{
  "train_examples": 39062,
  "hop_length": 160,
  "input": "mfcc",
  "mask_prob": 0.08,
  "arch": "conformer",
  "activation": "gelu",
  "dropout": 0.1,
  "positions": "rope",
  "kernel_size": 15,
  "init": "torch_default",
  "residual_init": "none",
  "beta2": 0.999,
  "eps": 1e-06,
  "steps": 8400,
  "final_lr_fraction": 0
}
Rows from block 3 of a small self-supervised audio encoder (BEST-RQ), named by matrix and row number. Rows with one number belong to one neuron. Each number is 50 + 12 x the weight over its row's rms, rounded and kept within 0 to 99. All counts start at 0. After the name is the row's rms in percent of the matrix's.
After each neuron's rows are labels from the 100 clips, of 14976, where the neuron reaches its highest value: "strongest on" is what is common among them. Only what is clearly more common there than usual is listed. The data: songs of 200 made-up bird species, synthesised, often over outdoor noise.
# fc1: first MLP up (model.blocks.3.ff1.fc1.weight, 576x192), inputs 0-191
# fc2: first MLP down (model.blocks.3.ff1.fc2.weight, 192x576, transposed), outputs 0-191

fc1.433 029:42 60 51 48 51 57 53 42 45 72 30 65 40 54 65 43 50 57 38 43 29 35 39 50 56 68 63 41 37 51 52 47 26 59 45 40 44 50 55 39 55 51 41 26 44 36 22 70 75 48 56 56 52 38 69 45 45 56 30 72 33 44 43 48 62 38 56 54 54 52 56 53 24 33 30 59 64 72 48 59 62 54 57 55 38 37 41 56 40 51 42 49 62 37 52 59 48 48 30 37 63 52 59 46 66 46 65 55 64 21 30 70 65 55 38 38 48 59 57 53 52 69 55 65 47 69 81 49 63 78 56 40 54 58 65 37 42 42 45 38 40 55 58 53 41 57 57 44 58 34 55 39 54 46 53 60 56 47 56 51 46 53 60 54 63 65 45 53 40 39 57 54 47 38 55 73 33 37 35 45 40 52 45 46 19 23 34 46 36 44 82 51
fc2.433 029:44 31 49 49 79 57 59 54 81 46 53 47 54 50 39 32 51 55 50 41 49 41 60 43 37 37 50 83 59 37 54 49 38 48 51 59 24 57 40 58 37 63 56 54 71 84 72 55 36 43 36 46 42 46 35 56 57 66 48 32 56 52 52 48 68 49 48 62 42 52 44 72 68 51 61 51 43 37 61 47 56 44 72 53 68 59 56 46 50 36 53 55 64 51 46 45 68 42 40 62 56 48 47 68 76 39 35 59 39 63 53 56 53 63 51 66 46 31 28 47 69 55 51 44 61 45 43 58 43 47 38 40 45 37 78 58 46 54 55 51 60 65 43 39 65 71 36 44 65 59 41 20 40 64 71 56 49 46 50 43 59 72 38 34 64 47 37 50 55 58 34 49 52 31 38 49 58 56 68 58 59 61 64 36 65 49 61 70 54 29 27 60
strongest on: arch; first syllable: arch

fc1.436 112:62 42 46 27 64 45 60 44 46 55 28 43 55 57 54 55 50 47 22 34 44 31 57 55 40 55 62 41 26 65 51 53 48 32 41 54 54 40 35 48 40 64 44 55 53 36 38 33 40 46 41 49 43 23 45 50 66 60 44 35 57 37 46 38 42 38 71 30 45 48 55 70 35 39 51 30 53 54 46 15 50 22 45 37 33 67 68 69 18 46 65 34 57 49 29 21 50 46 71 52 31 44 46 39 36 39 28 48 43 65 51 61 33 57 53 67 44 55 49 37 57 58 52 55 42 28 43 40 41 64 34 42 72 51 50 57 53 43 45 53 41 60 44 61 40 48 38 59 52 34 48 39 53 42 41 61 40 62 49 66 37 45 60 75 58 38 44 61 42 44 56 74 31 40 59 40 70 36 59 45 51 47 46 50 57 58 53 53 50 39 52 34
fc2.436 099:54 56 39 31 44 49 28 37 49 48 58 57 43 44 43 58 49 74 57 59 68 46 41 53 52 64 69 55 53 68 52 62 57 60 52 51 38 34 54 71 43 35 28 48 60 47 68 61 43 40 49 61 49 62 54 61 71 60 39 68 43 42 53 46 42 68 47 43 43 64 46 50 80 51 58 41 46 41 57 40 39 31 56 50 57 48 28 41 53 57 53 75 69 44 62 60 64 45 61 44 46 88 46 79 49 79 50 54 45 68 65 49 48 44 28 42 58 43 47 49 61 32 71 49 44 71 55 55 48 36 66 56 32 42 63 56 51 64 57 66 64 38 47 55 53 36 67 47 43 54 54 68 52 55 67 56 34 37 45 59 43 66 38 56 38 60 35 56 29 63 64 56 49 31 50 64 58 70 52 36 40 56 24 60 44 45 54 61 27 74 51 63
strongest on: stream

fc1.336 119:55 49 54 38 40 49 57 16 51 50 42 44 50 73 55 44 39 50 38 41 45 45 40 43 33 52 45 59 44 60 30 48 49 45 48 58 69 45 25 50 31 55 42 37 13 39 33 59 46 56 61 57 49 37 50 45 41 30 48 58 40 40 56 41 65 57 50 59 28 44 31 60 51 49 64 53 65 46 26 34 49 44 81 28 49 50 59 63 42 50 50 41 64 53 38 57 42 27 37 52 54 41 34 51 45 39 32 28 51 47 52 36 55 48 48 46 51 33 60 67 44 41 43 61 79 58 51 64 55 52 55 52 49 55 51 43 55 42 44 45 70 43 73 62 38 30 42 72 23 26 58 34 51 51 25 39 49 75 49 36 41 40 40 42 28 34 41 54 45 32 27 62 47 71 40 47 57 40 57 41 65 42 59 42 48 46 39 46 30 42 44 54
fc2.336 103:50 60 36 39 70 49 64 52 71 61 41 48 65 83 47 52 30 50 59 47 38 57 54 52 34 42 50 40 52 52 36 54 25 45 59 43 56 51 62 36 57 60 67 61 30 57 56 62 55 60 44 36 41 61 56 51 54 51 52 32 38 42 58 45 88 64 24 50 37 65 60 48 42 62 42 55 61 39 48 42 61 47 76 38 67 54 53 41 37 47 49 70 51 42 52 49 83 39 33 52 61 58 74 43 60 66 35 47 51 30 50 31 54 60 61 66 41 48 38 59 48 59 63 77 65 54 57 48 48 42 74 36 46 57 30 46 64 62 47 59 70 46 66 50 42 56 54 49 49 35 47 54 61 35 38 45 59 45 46 63 43 34 34 39 49 39 35 29 45 32 52 66 32 45 25 39 55 37 44 46 44 47 51 39 46 55 70 72 47 33 46 67
strongest on: high song; arch

fc1.0 022:62 36 49 43 51 52 15 42 39 68 56 65 54 51 61 52 39 65 55 44 25 58 50 43 57 68 47 68 35 67 53 58 28 58 53 30 39 56 58 37 52 61 69 45 48 41 47 59 56 59 40 53 46 52 43 44 36 45 43 59 48 36 57 52 57 40 63 44 50 51 61 55 34 41 69 38 36 47 63 41 61 41 33 59 52 21 45 57 30 59 24 25 54 63 52 35 46 58 33 54 52 49 45 51 56 54 37 35 56 33 57 60 40 62 43 36 43 51 62 50 66 52 53 36 51 43 39 26 46 67 62 37 64 66 71 52 53 46 64 60 34 29 56 47 33 38 47 66 38 51 56 70 44 55 54 50 60 52 41 45 62 40 32 60 41 52 57 56 70 54 59 60 65 43 32 22 52 62 38 38 41 49 37 62 03 63 36 42 36 32 40 52
fc2.0 025:30 37 51 34 41 53 60 49 53 52 50 47 52 58 60 57 71 40 45 63 62 49 34 58 48 38 49 66 61 45 30 37 58 56 45 65 47 54 58 43 48 55 38 58 52 43 69 48 41 38 68 49 50 56 49 47 57 59 48 58 45 62 49 31 33 28 36 53 49 53 40 55 81 59 45 61 37 67 32 43 40 56 67 35 38 42 23 44 54 36 57 50 68 26 41 55 38 39 49 40 52 50 47 40 32 43 46 71 37 51 56 58 59 47 58 53 50 64 48 73 58 52 55 32 52 76 55 68 47 38 24 55 42 28 43 66 26 70 28 36 55 55 56 58 40 52 47 49 64 49 61 12 59 77 39 42 50 41 66 56 51 49 50 46 54 78 50 58 47 48 28 50 44 37 64 39 38 33 28 62 57 41 44 52 71 41 72 68 56 59 67 48
strongest on: arch; first syllable: arch

fc1.92 106:64 59 56 39 37 87 33 44 43 64 27 59 73 66 55 41 27 55 13 54 43 68 53 47 41 52 39 65 37 44 37 55 44 39 29 51 46 49 55 69 56 25 48 63 52 34 53 58 54 34 55 48 53 43 58 51 49 64 56 67 76 64 42 70 44 67 76 42 53 38 54 39 55 62 47 49 47 57 41 57 58 56 47 34 58 45 52 36 33 60 54 41 53 41 53 41 47 38 46 43 51 43 26 49 48 65 56 64 60 48 47 63 35 43 46 46 45 38 51 42 63 48 48 67 45 46 56 57 30 45 41 53 52 28 59 20 59 73 69 40 31 39 51 53 68 51 37 44 51 66 67 44 74 30 43 48 25 61 36 22 48 53 47 39 50 34 42 39 46 29 54 68 40 51 64 49 36 48 50 38 46 51 62 56 53 33 60 34 53 49 48 54
fc2.92 094:53 39 44 39 49 43 65 73 25 61 38 63 37 37 36 74 63 51 61 63 33 58 37 59 49 53 48 48 38 45 48 51 51 57 58 68 47 38 40 55 52 60 41 56 39 53 49 50 74 27 58 58 56 39 42 34 59 62 53 72 38 53 39 32 29 55 86 40 62 72 63 56 45 43 56 58 52 46 53 45 51 46 43 82 57 19 52 60 61 71 61 42 70 47 40 68 55 72 57 52 37 66 41 23 56 45 53 22 67 68 45 51 32 39 44 40 43 54 58 43 66 61 73 31 43 46 63 45 39 73 40 41 45 58 68 48 64 60 54 60 60 49 53 45 57 70 43 55 63 34 57 66 35 69 50 53 62 51 45 59 44 54 58 61 56 51 49 47 46 28 58 50 34 52 64 42 56 32 40 60 44 38 56 54 46 74 48 50 60 52 48 50
strongest on: arch

fc1.129 102:60 27 68 58 51 74 47 41 59 71 27 43 41 53 65 52 43 50 50 38 44 50 44 64 41 53 43 21 51 51 40 62 41 42 60 40 46 31 64 56 53 72 35 31 47 30 48 60 73 30 60 31 46 55 57 63 28 59 27 22 58 38 36 60 64 52 63 40 45 28 48 56 65 54 40 37 34 56 54 34 66 35 58 31 50 60 32 26 51 47 35 54 43 45 54 38 38 40 63 61 42 34 41 45 49 43 37 30 39 40 55 51 56 51 57 53 54 61 47 58 60 55 49 48 23 40 46 51 41 64 63 42 37 36 53 33 44 79 62 62 58 40 49 76 51 50 45 44 63 44 46 42 56 42 44 49 47 48 55 34 29 37 49 47 29 48 58 34 50 44 36 39 36 42 39 41 34 49 45 73 55 48 42 35 27 38 40 27 37 58 50 53
fc2.129 106:49 53 46 59 49 43 71 47 49 43 54 48 35 45 54 49 64 51 45 54 37 58 40 56 56 41 43 65 55 53 59 56 51 55 38 46 28 50 59 49 56 40 49 78 49 81 48 47 48 57 50 52 63 48 40 23 45 57 46 48 60 57 54 61 24 61 26 53 48 50 45 49 61 51 35 57 46 59 53 47 39 65 44 83 75 68 20 43 79 53 43 44 41 61 57 52 50 52 50 62 57 63 46 35 39 31 40 29 43 44 56 62 49 37 67 40 55 58 36 43 63 58 60 38 55 37 34 68 40 57 65 65 46 48 71 58 49 55 50 59 25 62 51 55 56 65 47 62 51 75 59 50 60 37 50 45 55 39 72 61 33 35 45 38 60 69 66 53 26 63 65 38 46 42 47 77 54 72 44 42 45 66 49 35 63 52 69 42 86 45 34 57
strongest on: high song; buzz; wind

fc1.378 103:62 60 53 32 59 62 53 46 64 35 31 45 70 89 57 48 34 57 71 41 55 53 57 53 45 49 59 35 55 45 44 38 42 43 41 50 53 46 23 48 41 25 49 64 41 45 60 47 57 41 36 28 40 57 46 56 53 59 58 45 44 45 51 48 50 58 42 52 44 49 39 37 49 52 56 49 55 36 19 34 37 42 61 43 52 26 74 76 54 51 59 47 50 21 37 57 46 45 19 37 39 55 54 52 68 63 48 44 67 42 58 31 65 43 52 56 27 51 46 55 28 44 49 64 64 51 67 60 57 38 55 45 44 50 46 41 75 40 43 59 57 48 58 48 50 49 55 41 42 42 53 34 54 62 65 46 45 63 39 27 63 26 51 22 43 44 45 45 68 29 62 67 36 46 60 35 55 46 53 75 45 24 66 48 73 42 53 50 37 64 50 51
fc2.378 090:41 60 49 51 38 65 36 48 33 51 50 47 49 30 60 59 35 30 46 57 37 57 46 51 40 77 60 55 57 51 38 42 63 49 48 51 54 62 49 61 73 58 50 48 44 56 46 23 44 53 40 63 52 49 55 47 36 33 48 66 60 64 56 48 46 42 51 50 58 74 69 64 54 49 50 62 64 58 57 58 34 52 31 58 61 49 39 61 51 47 46 39 54 70 59 51 36 57 67 57 56 39 37 26 44 34 39 80 44 59 48 99 37 54 45 54 65 53 60 60 38 49 39 44 40 48 49 42 49 58 56 63 45 63 53 36 49 75 42 59 30 66 50 74 46 32 40 40 46 41 46 35 39 65 20 54 40 60 51 74 39 68 65 41 40 31 55 68 32 61 60 60 55 59 41 54 31 56 23 39 64 50 63 40 43 59 57 43 44 50 74 39
strongest on: fast repeats; buzz; first syllable: buzz

fc1.226 024:58 44 77 54 38 32 38 50 42 40 71 60 40 34 76 41 67 57 41 50 34 59 64 50 62 47 49 62 47 70 61 22 49 36 21 54 42 44 61 44 61 50 48 39 53 44 62 63 61 57 49 38 43 59 45 62 37 59 46 42 60 34 71 45 64 48 50 37 35 65 53 51 60 57 50 56 52 44 24 39 55 51 44 71 44 56 73 68 32 54 37 54 56 33 46 58 59 52 31 45 28 41 49 54 48 38 47 53 64 49 70 53 67 72 63 47 67 40 64 49 40 44 44 31 53 49 32 52 37 52 69 49 56 52 56 47 48 63 50 73 37 29 41 41 36 43 61 64 33 45 34 33 46 36 59 19 56 51 52 52 75 54 48 46 65 31 54 58 66 37 44 60 54 44 78 47 49 42 52 43 47 48 10 39 45 53 47 36 48 54 56 40
fc2.226 024:40 49 40 35 63 69 58 49 54 46 52 44 47 58 39 59 55 46 46 55 61 50 29 47 47 61 54 54 53 60 51 69 52 41 53 58 53 53 36 57 48 81 44 79 44 40 45 60 64 48 41 52 54 44 48 28 50 21 63 47 43 62 52 46 30 48 22 72 77 65 65 54 49 48 61 43 58 52 41 51 44 56 58 49 67 48 28 33 79 52 50 62 43 72 32 38 32 35 76 40 62 51 41 46 60 44 55 65 46 35 33 61 33 76 59 30 57 66 70 57 37 60 57 49 52 48 59 52 44 33 58 22 42 50 53 56 39 62 51 56 59 45 39 72 62 42 49 61 83 55 61 59 75 67 55 46 49 33 66 41 51 35 38 57 46 68 45 53 58 58 52 53 44 45 55 42 55 48 44 45 48 64 73 57 65 34 41 71 40 39 48 44
strongest on: high song; first syllable: click

fc1.470 126:48 56 44 36 46 68 56 48 50 54 44 66 40 70 73 56 23 52 50 58 50 46 71 63 48 63 50 35 54 54 33 44 28 57 49 52 43 51 43 40 39 26 51 62 22 48 41 51 41 30 80 55 55 49 59 40 40 37 54 67 43 37 59 38 58 47 52 63 57 63 43 59 37 54 61 51 34 47 51 27 49 48 53 34 48 63 67 58 53 48 50 52 65 34 56 44 54 37 65 41 54 55 52 71 33 51 26 17 56 57 57 36 39 37 53 45 31 51 38 62 29 43 53 54 59 31 36 68 39 53 49 47 34 64 75 49 40 38 45 47 41 43 44 62 44 40 42 65 55 46 53 55 48 43 26 50 44 72 59 35 48 51 35 24 24 52 40 58 24 16 35 58 52 53 54 55 45 58 60 36 40 47 45 29 56 54 65 35 61 35 61 42
fc2.470 146:62 64 38 54 28 45 44 41 23 39 53 54 58 35 44 82 49 45 40 42 41 56 47 51 40 39 50 47 58 62 50 48 21 53 50 40 33 62 68 40 45 44 46 51 29 40 39 50 52 55 55 83 57 53 43 44 34 44 56 61 42 52 45 29 47 53 42 42 46 63 47 44 43 51 47 52 34 53 50 55 48 37 58 25 57 67 71 32 36 47 56 56 43 49 61 42 50 47 37 10 51 35 45 53 56 59 37 49 64 35 36 60 68 53 27 54 52 21 41 61 28 34 43 73 50 42 49 57 56 72 56 65 42 43 62 58 43 41 42 52 41 48 54 63 30 30 54 57 43 67 46 48 64 53 60 30 36 57 60 42 65 54 43 32 42 51 47 39 51 54 55 39 58 61 15 34 42 41 60 37 75 54 24 32 45 37 48 58 64 36 62 42
strongest on: arch; first syllable: click

fc1.75 116:32 54 48 32 53 54 41 17 27 68 54 46 68 37 65 39 41 44 55 35 50 48 58 63 28 76 48 31 50 47 28 53 45 33 59 55 45 32 56 54 47 49 47 05 40 43 42 67 39 47 47 51 36 33 42 69 44 29 51 35 74 22 50 55 46 34 52 31 56 43 56 56 47 37 45 60 53 50 58 37 42 48 48 54 50 54 40 47 34 49 45 48 41 37 38 49 55 49 56 60 74 25 45 41 46 45 44 47 52 55 29 45 31 44 64 52 45 53 54 39 56 71 29 67 31 34 62 34 49 32 26 58 60 35 49 51 45 45 45 41 42 35 75 61 42 36 32 58 44 35 62 50 56 49 45 61 56 59 39 55 54 48 34 61 49 25 54 66 57 42 36 59 47 48 46 48 47 44 23 48 57 45 43 44 50 48 71 49 29 39 50 53
fc2.75 109:58 54 45 46 68 65 54 58 58 52 65 54 33 83 52 57 47 68 64 64 46 46 55 53 43 42 56 58 35 41 28 43 20 52 54 50 45 50 28 59 61 37 51 46 43 33 62 62 41 35 44 41 37 53 50 63 49 50 34 45 56 52 47 48 48 48 56 49 46 17 48 46 75 32 65 47 48 20 37 37 34 49 62 46 64 61 56 40 41 72 55 59 39 34 57 46 54 38 51 17 35 58 53 48 54 46 45 40 31 41 43 44 66 37 59 62 70 53 61 41 45 38 48 66 39 42 57 64 45 36 55 44 60 60 69 60 62 33 67 33 63 47 40 47 51 43 49 48 48 38 49 32 59 36 49 48 56 63 71 54 16 44 40 50 43 53 45 62 69 30 49 32 31 51 73 39 55 53 49 52 34 30 61 55 33 45 61 55 19 57 42 45
strongest on: arch; first syllable: arch

fc1.227 127:65 41 42 43 61 43 61 42 67 38 14 32 55 69 56 26 47 49 26 40 29 59 60 40 38 40 49 50 61 60 32 48 33 45 34 61 54 42 26 60 20 46 45 59 29 41 36 48 30 58 60 38 55 42 50 48 56 46 51 60 64 65 26 61 48 35 40 65 49 33 30 42 54 50 62 44 58 43 49 44 44 41 54 40 67 35 51 57 23 44 39 36 59 47 57 38 56 18 65 40 46 46 47 43 57 63 55 51 50 37 35 32 63 32 45 51 42 54 47 33 50 59 51 55 40 44 51 68 45 56 86 50 57 59 49 40 59 63 56 57 58 44 53 41 62 34 26 53 38 38 52 36 71 60 35 37 50 54 46 50 44 44 50 55 38 36 57 65 49 17 49 63 49 52 55 36 44 52 68 48 45 54 59 39 43 47 59 49 26 45 57 75
fc2.227 101:53 45 23 47 65 56 35 59 49 58 45 65 51 47 37 79 66 51 52 47 42 60 35 66 44 65 46 48 31 48 39 19 50 61 47 59 53 53 33 55 50 43 41 45 56 49 40 50 61 42 53 75 41 47 49 33 42 43 46 62 52 56 38 49 40 46 61 60 38 44 80 74 32 31 44 49 79 52 36 46 58 38 34 48 56 43 50 66 38 53 53 34 56 59 46 49 43 50 67 64 58 62 35 31 51 38 50 66 49 46 50 75 39 38 19 51 39 66 63 43 57 67 57 28 39 37 49 45 24 46 61 43 61 59 59 37 63 45 40 35 33 60 36 59 56 48 30 53 52 42 56 28 62 59 70 35 57 47 46 67 52 58 69 56 45 55 25 68 56 41 49 49 49 44 61 33 50 51 66 34 34 66 57 61 48 60 33 43 70 30 48 60
strongest on: arch; first syllable: arch

fc1.195 138:46 22 30 43 37 44 53 48 48 53 26 43 60 65 49 56 61 53 28 55 47 44 58 62 52 46 53 31 25 54 66 46 66 29 48 52 38 57 25 41 46 64 46 64 39 58 40 41 40 50 54 31 48 58 57 42 43 50 53 48 60 41 50 38 50 19 56 57 43 54 44 65 35 34 45 49 40 59 24 41 61 37 30 44 46 38 68 65 51 72 55 26 61 37 60 19 48 41 69 47 66 45 44 45 59 45 61 36 53 64 22 47 32 49 36 47 49 45 60 37 63 73 46 67 53 42 54 46 08 49 50 39 55 61 50 43 58 51 47 57 68 46 34 52 35 54 19 55 48 44 50 43 45 59 65 48 50 64 41 56 40 44 47 59 28 45 45 61 40 37 62 79 47 40 51 40 52 48 53 51 58 53 31 63 58 47 49 29 37 39 53 63
fc2.195 166:46 28 52 58 28 34 52 44 58 26 51 38 52 57 67 47 64 73 43 67 45 50 36 54 49 40 57 62 25 54 46 29 43 49 51 27 43 68 54 53 54 51 32 38 55 58 66 54 50 52 60 44 41 56 63 53 77 54 53 67 71 41 55 35 58 58 56 58 54 41 48 44 66 53 70 13 47 59 45 28 46 51 57 49 50 68 32 49 56 42 46 61 59 61 43 31 36 40 53 43 58 63 23 42 30 59 70 44 49 72 49 39 53 30 51 53 56 19 71 38 65 45 45 55 46 56 46 62 45 51 61 56 52 58 54 56 51 68 53 50 68 43 32 46 34 56 64 62 51 45 44 49 59 36 55 68 25 52 41 49 22 55 62 68 45 55 49 62 33 44 36 74 43 43 60 33 58 40 57 44 65 65 58 39 33 39 70 57 39 58 54 39
strongest on: fast repeats

fc1.126 120:53 38 41 56 70 60 43 39 64 61 26 54 64 63 36 41 56 56 53 70 46 63 29 36 32 42 53 46 38 46 43 61 49 49 64 43 54 43 40 74 50 56 50 31 28 56 24 44 48 40 45 29 40 48 53 47 44 50 51 50 42 59 22 25 53 58 59 37 40 40 59 43 59 65 37 54 62 53 35 55 45 19 47 30 45 67 21 33 36 53 36 31 63 48 74 36 49 47 50 63 60 48 53 40 48 38 54 55 51 46 35 54 31 57 44 44 33 39 41 37 59 41 42 54 56 40 27 34 27 58 50 33 40 41 32 26 61 74 50 57 62 45 36 42 63 50 41 39 59 51 63 58 56 47 29 38 57 46 49 47 46 62 57 61 41 52 60 52 26 34 47 53 54 47 49 50 51 68 67 75 55 32 35 45 47 64 41 21 44 49 51 59
fc2.126 127:32 58 47 49 55 40 65 46 47 53 56 32 41 52 71 65 71 60 53 41 46 52 50 63 60 57 52 47 68 52 51 46 62 74 49 35 39 47 36 52 58 49 33 54 28 51 38 54 50 46 61 53 67 39 65 62 31 36 52 43 59 69 44 56 36 57 45 65 45 58 61 60 50 48 34 61 72 58 25 55 38 42 43 43 55 52 29 65 35 69 35 61 82 46 62 38 39 60 68 70 58 60 49 58 74 50 43 61 54 36 47 43 49 59 33 44 69 41 60 20 53 58 52 31 30 41 39 50 61 70 69 40 48 33 60 50 63 53 45 35 62 53 50 79 47 66 32 58 41 55 51 61 63 42 70 31 57 57 56 33 46 49 81 58 71 42 48 78 43 38 43 39 46 49 55 61 61 68 60 44 65 45 37 44 44 47 49 48 53 33 50 59
strongest on: high song; downsweep; first syllable: downsweep

fc1.239 138:53 52 48 38 44 57 37 44 45 48 63 62 52 54 68 62 56 32 60 65 41 63 47 64 35 51 58 16 56 57 32 49 20 34 62 53 54 34 69 52 42 41 42 36 28 49 41 64 46 49 75 30 47 38 44 49 41 37 52 50 50 46 53 38 59 65 39 54 55 52 41 48 61 52 54 41 53 44 42 50 31 65 58 28 39 26 42 39 15 53 45 42 59 39 57 60 58 46 62 62 59 56 53 62 55 22 35 45 56 35 61 41 53 23 53 66 50 50 32 48 52 53 46 71 56 46 59 67 55 56 49 38 51 65 64 41 48 64 56 39 63 67 59 45 57 25 52 53 46 51 44 62 67 57 37 42 52 50 42 36 34 45 15 37 26 30 52 51 47 30 32 45 43 47 35 68 58 53 35 65 56 43 63 43 51 58 47 31 26 39 59 71
fc2.239 161:14 51 60 40 49 51 38 45 46 60 65 32 48 48 57 64 29 68 46 59 50 45 47 64 32 46 64 40 54 45 44 61 46 49 51 43 27 46 70 60 50 31 33 30 32 57 44 68 27 39 58 45 35 51 63 59 48 24 50 40 51 45 57 35 46 64 60 44 31 53 57 55 61 50 44 68 59 58 36 56 48 33 42 42 41 46 38 36 38 82 40 43 60 54 41 43 43 37 47 63 62 31 61 65 56 54 55 63 41 33 45 58 47 52 44 64 71 62 61 27 35 60 35 30 33 51 50 23 49 65 56 60 46 63 70 38 80 62 49 37 58 59 65 48 46 63 47 44 46 48 43 69 72 56 28 32 51 52 50 57 29 55 33 53 35 32 64 67 35 60 53 58 66 49 42 63 48 54 54 48 43 52 49 50 56 49 77 58 44 40 53 41
strongest on: fast repeats; first syllable: steady whistle; arch

fc1.146 107:33 21 48 24 39 67 43 29 45 43 57 55 75 49 48 20 35 36 63 45 57 47 64 47 28 49 42 41 50 66 36 76 42 47 66 41 49 34 63 65 38 37 33 18 50 47 44 46 41 39 53 46 47 41 78 54 46 45 45 48 54 60 49 53 46 55 47 57 56 45 51 57 45 66 43 64 60 50 46 54 52 40 34 37 61 52 50 69 27 51 62 47 62 36 55 62 54 56 66 65 80 48 56 55 64 46 50 58 52 47 45 49 52 38 51 49 28 38 44 52 48 47 34 55 43 63 70 37 55 52 25 12 60 61 54 42 41 73 50 55 42 50 63 39 63 35 51 59 25 31 51 58 52 50 42 25 48 75 37 51 59 34 46 50 56 59 53 49 45 38 41 77 58 43 48 61 50 36 56 49 56 55 34 63 53 63 65 40 48 37 64 59
fc2.146 098:29 58 53 44 56 43 59 57 51 65 49 38 54 65 60 42 39 21 38 42 47 57 63 71 48 30 34 07 59 49 53 67 44 54 42 35 36 41 56 35 63 56 65 79 55 50 45 59 57 39 50 36 49 73 43 49 54 70 51 55 46 46 71 43 33 64 29 48 53 53 41 50 54 42 65 39 35 50 58 55 45 38 44 36 62 49 53 31 49 59 41 57 49 55 56 40 74 36 50 40 69 50 58 33 49 71 41 52 52 41 45 54 54 55 46 47 49 41 25 49 40 61 33 75 50 36 72 37 54 61 76 52 38 59 49 46 67 63 66 58 64 55 52 44 39 86 48 38 66 53 45 46 31 59 39 56 38 39 46 51 32 64 44 40 39 61 68 48 27 40 43 55 35 34 37 57 61 39 34 57 62 68 47 42 62 37 66 54 56 43 55 57
strongest on: high song; downsweep

fc1.210 110:63 41 64 44 50 56 33 49 49 62 28 44 72 61 50 34 40 40 48 44 45 28 20 43 43 46 42 35 46 55 47 76 57 33 62 49 52 55 52 55 30 60 53 59 59 38 57 41 36 67 37 45 52 35 77 46 38 46 26 42 42 54 55 74 69 29 52 34 34 49 60 51 33 47 50 37 70 65 24 38 65 55 60 39 65 44 62 44 29 66 67 52 57 70 51 31 40 47 45 54 60 25 55 41 46 51 38 47 44 55 55 47 62 53 56 66 50 56 59 57 51 56 40 45 69 38 46 25 37 53 34 44 69 51 34 18 37 38 61 38 54 58 45 54 65 40 35 35 43 61 47 52 68 46 43 38 43 58 49 40 63 35 48 65 43 68 55 43 35 37 35 46 53 60 34 45 56 17 47 46 52 55 39 49 57 49 29 47 59 59 44 58
fc2.210 092:37 57 61 39 75 67 54 52 61 58 58 65 26 70 69 63 50 46 35 32 40 48 46 51 63 60 43 49 55 61 47 62 36 83 39 54 69 49 69 53 61 46 71 44 55 73 41 45 61 48 66 68 38 55 43 56 27 43 36 56 50 48 54 50 35 62 56 30 61 54 46 48 61 56 44 63 42 46 49 60 50 71 43 63 71 64 58 48 41 57 56 54 44 35 50 46 37 59 41 58 50 30 61 55 47 55 50 69 29 68 52 44 42 69 60 43 46 57 45 50 30 27 82 59 71 30 48 50 46 48 63 50 48 71 55 55 40 51 39 52 58 47 41 42 31 58 60 55 60 53 53 39 33 60 48 56 45 66 38 48 66 56 37 51 29 49 49 65 72 68 75 56 49 52 49 57 46 65 45 29 50 42 61 25 43 44 40 77 62 72 69 44
strongest on: high song; first syllable: harsh note

fc1.313 124:39 44 58 31 36 73 33 42 44 59 35 36 62 46 53 53 22 60 40 47 48 26 46 52 39 59 48 32 45 68 42 21 49 47 38 50 64 34 37 36 65 45 38 36 18 39 60 39 61 33 54 47 52 36 56 59 62 29 34 56 49 42 37 20 40 57 65 65 46 44 48 53 63 48 65 42 36 51 40 13 46 36 33 34 32 61 54 64 26 55 51 56 57 41 43 70 39 50 60 41 52 57 41 48 34 50 67 49 58 65 42 62 34 47 45 42 49 42 65 45 51 61 44 55 61 42 45 42 31 51 41 48 57 61 39 37 58 58 50 48 44 41 49 34 51 55 35 48 61 42 51 37 57 44 51 59 48 66 52 37 53 75 64 45 55 32 55 82 53 28 38 68 52 56 53 29 49 40 31 38 55 37 51 57 58 53 67 30 44 31 45 52
fc2.313 120:51 67 29 48 48 48 41 49 53 58 47 45 41 69 56 45 58 67 76 36 37 71 44 58 59 22 42 66 41 51 52 54 50 57 60 62 40 50 48 57 47 40 38 29 58 49 49 50 40 45 38 61 66 52 39 63 46 49 46 45 48 47 31 73 58 71 61 41 54 40 51 41 46 42 56 66 44 25 35 46 49 39 50 69 65 45 30 35 74 65 61 72 55 48 62 52 48 55 34 30 73 32 52 38 57 60 50 66 31 49 39 32 58 66 71 53 53 64 58 47 27 51 46 38 41 39 45 45 50 58 45 37 58 46 54 41 56 19 44 51 45 25 57 50 28 62 61 61 56 43 64 64 52 39 62 43 51 61 52 51 57 40 41 51 62 46 51 67 79 36 56 51 65 52 41 24 28 60 50 34 44 58 34 60 42 80 50 58 59 68 32 37
strongest on: arch; first syllable: arch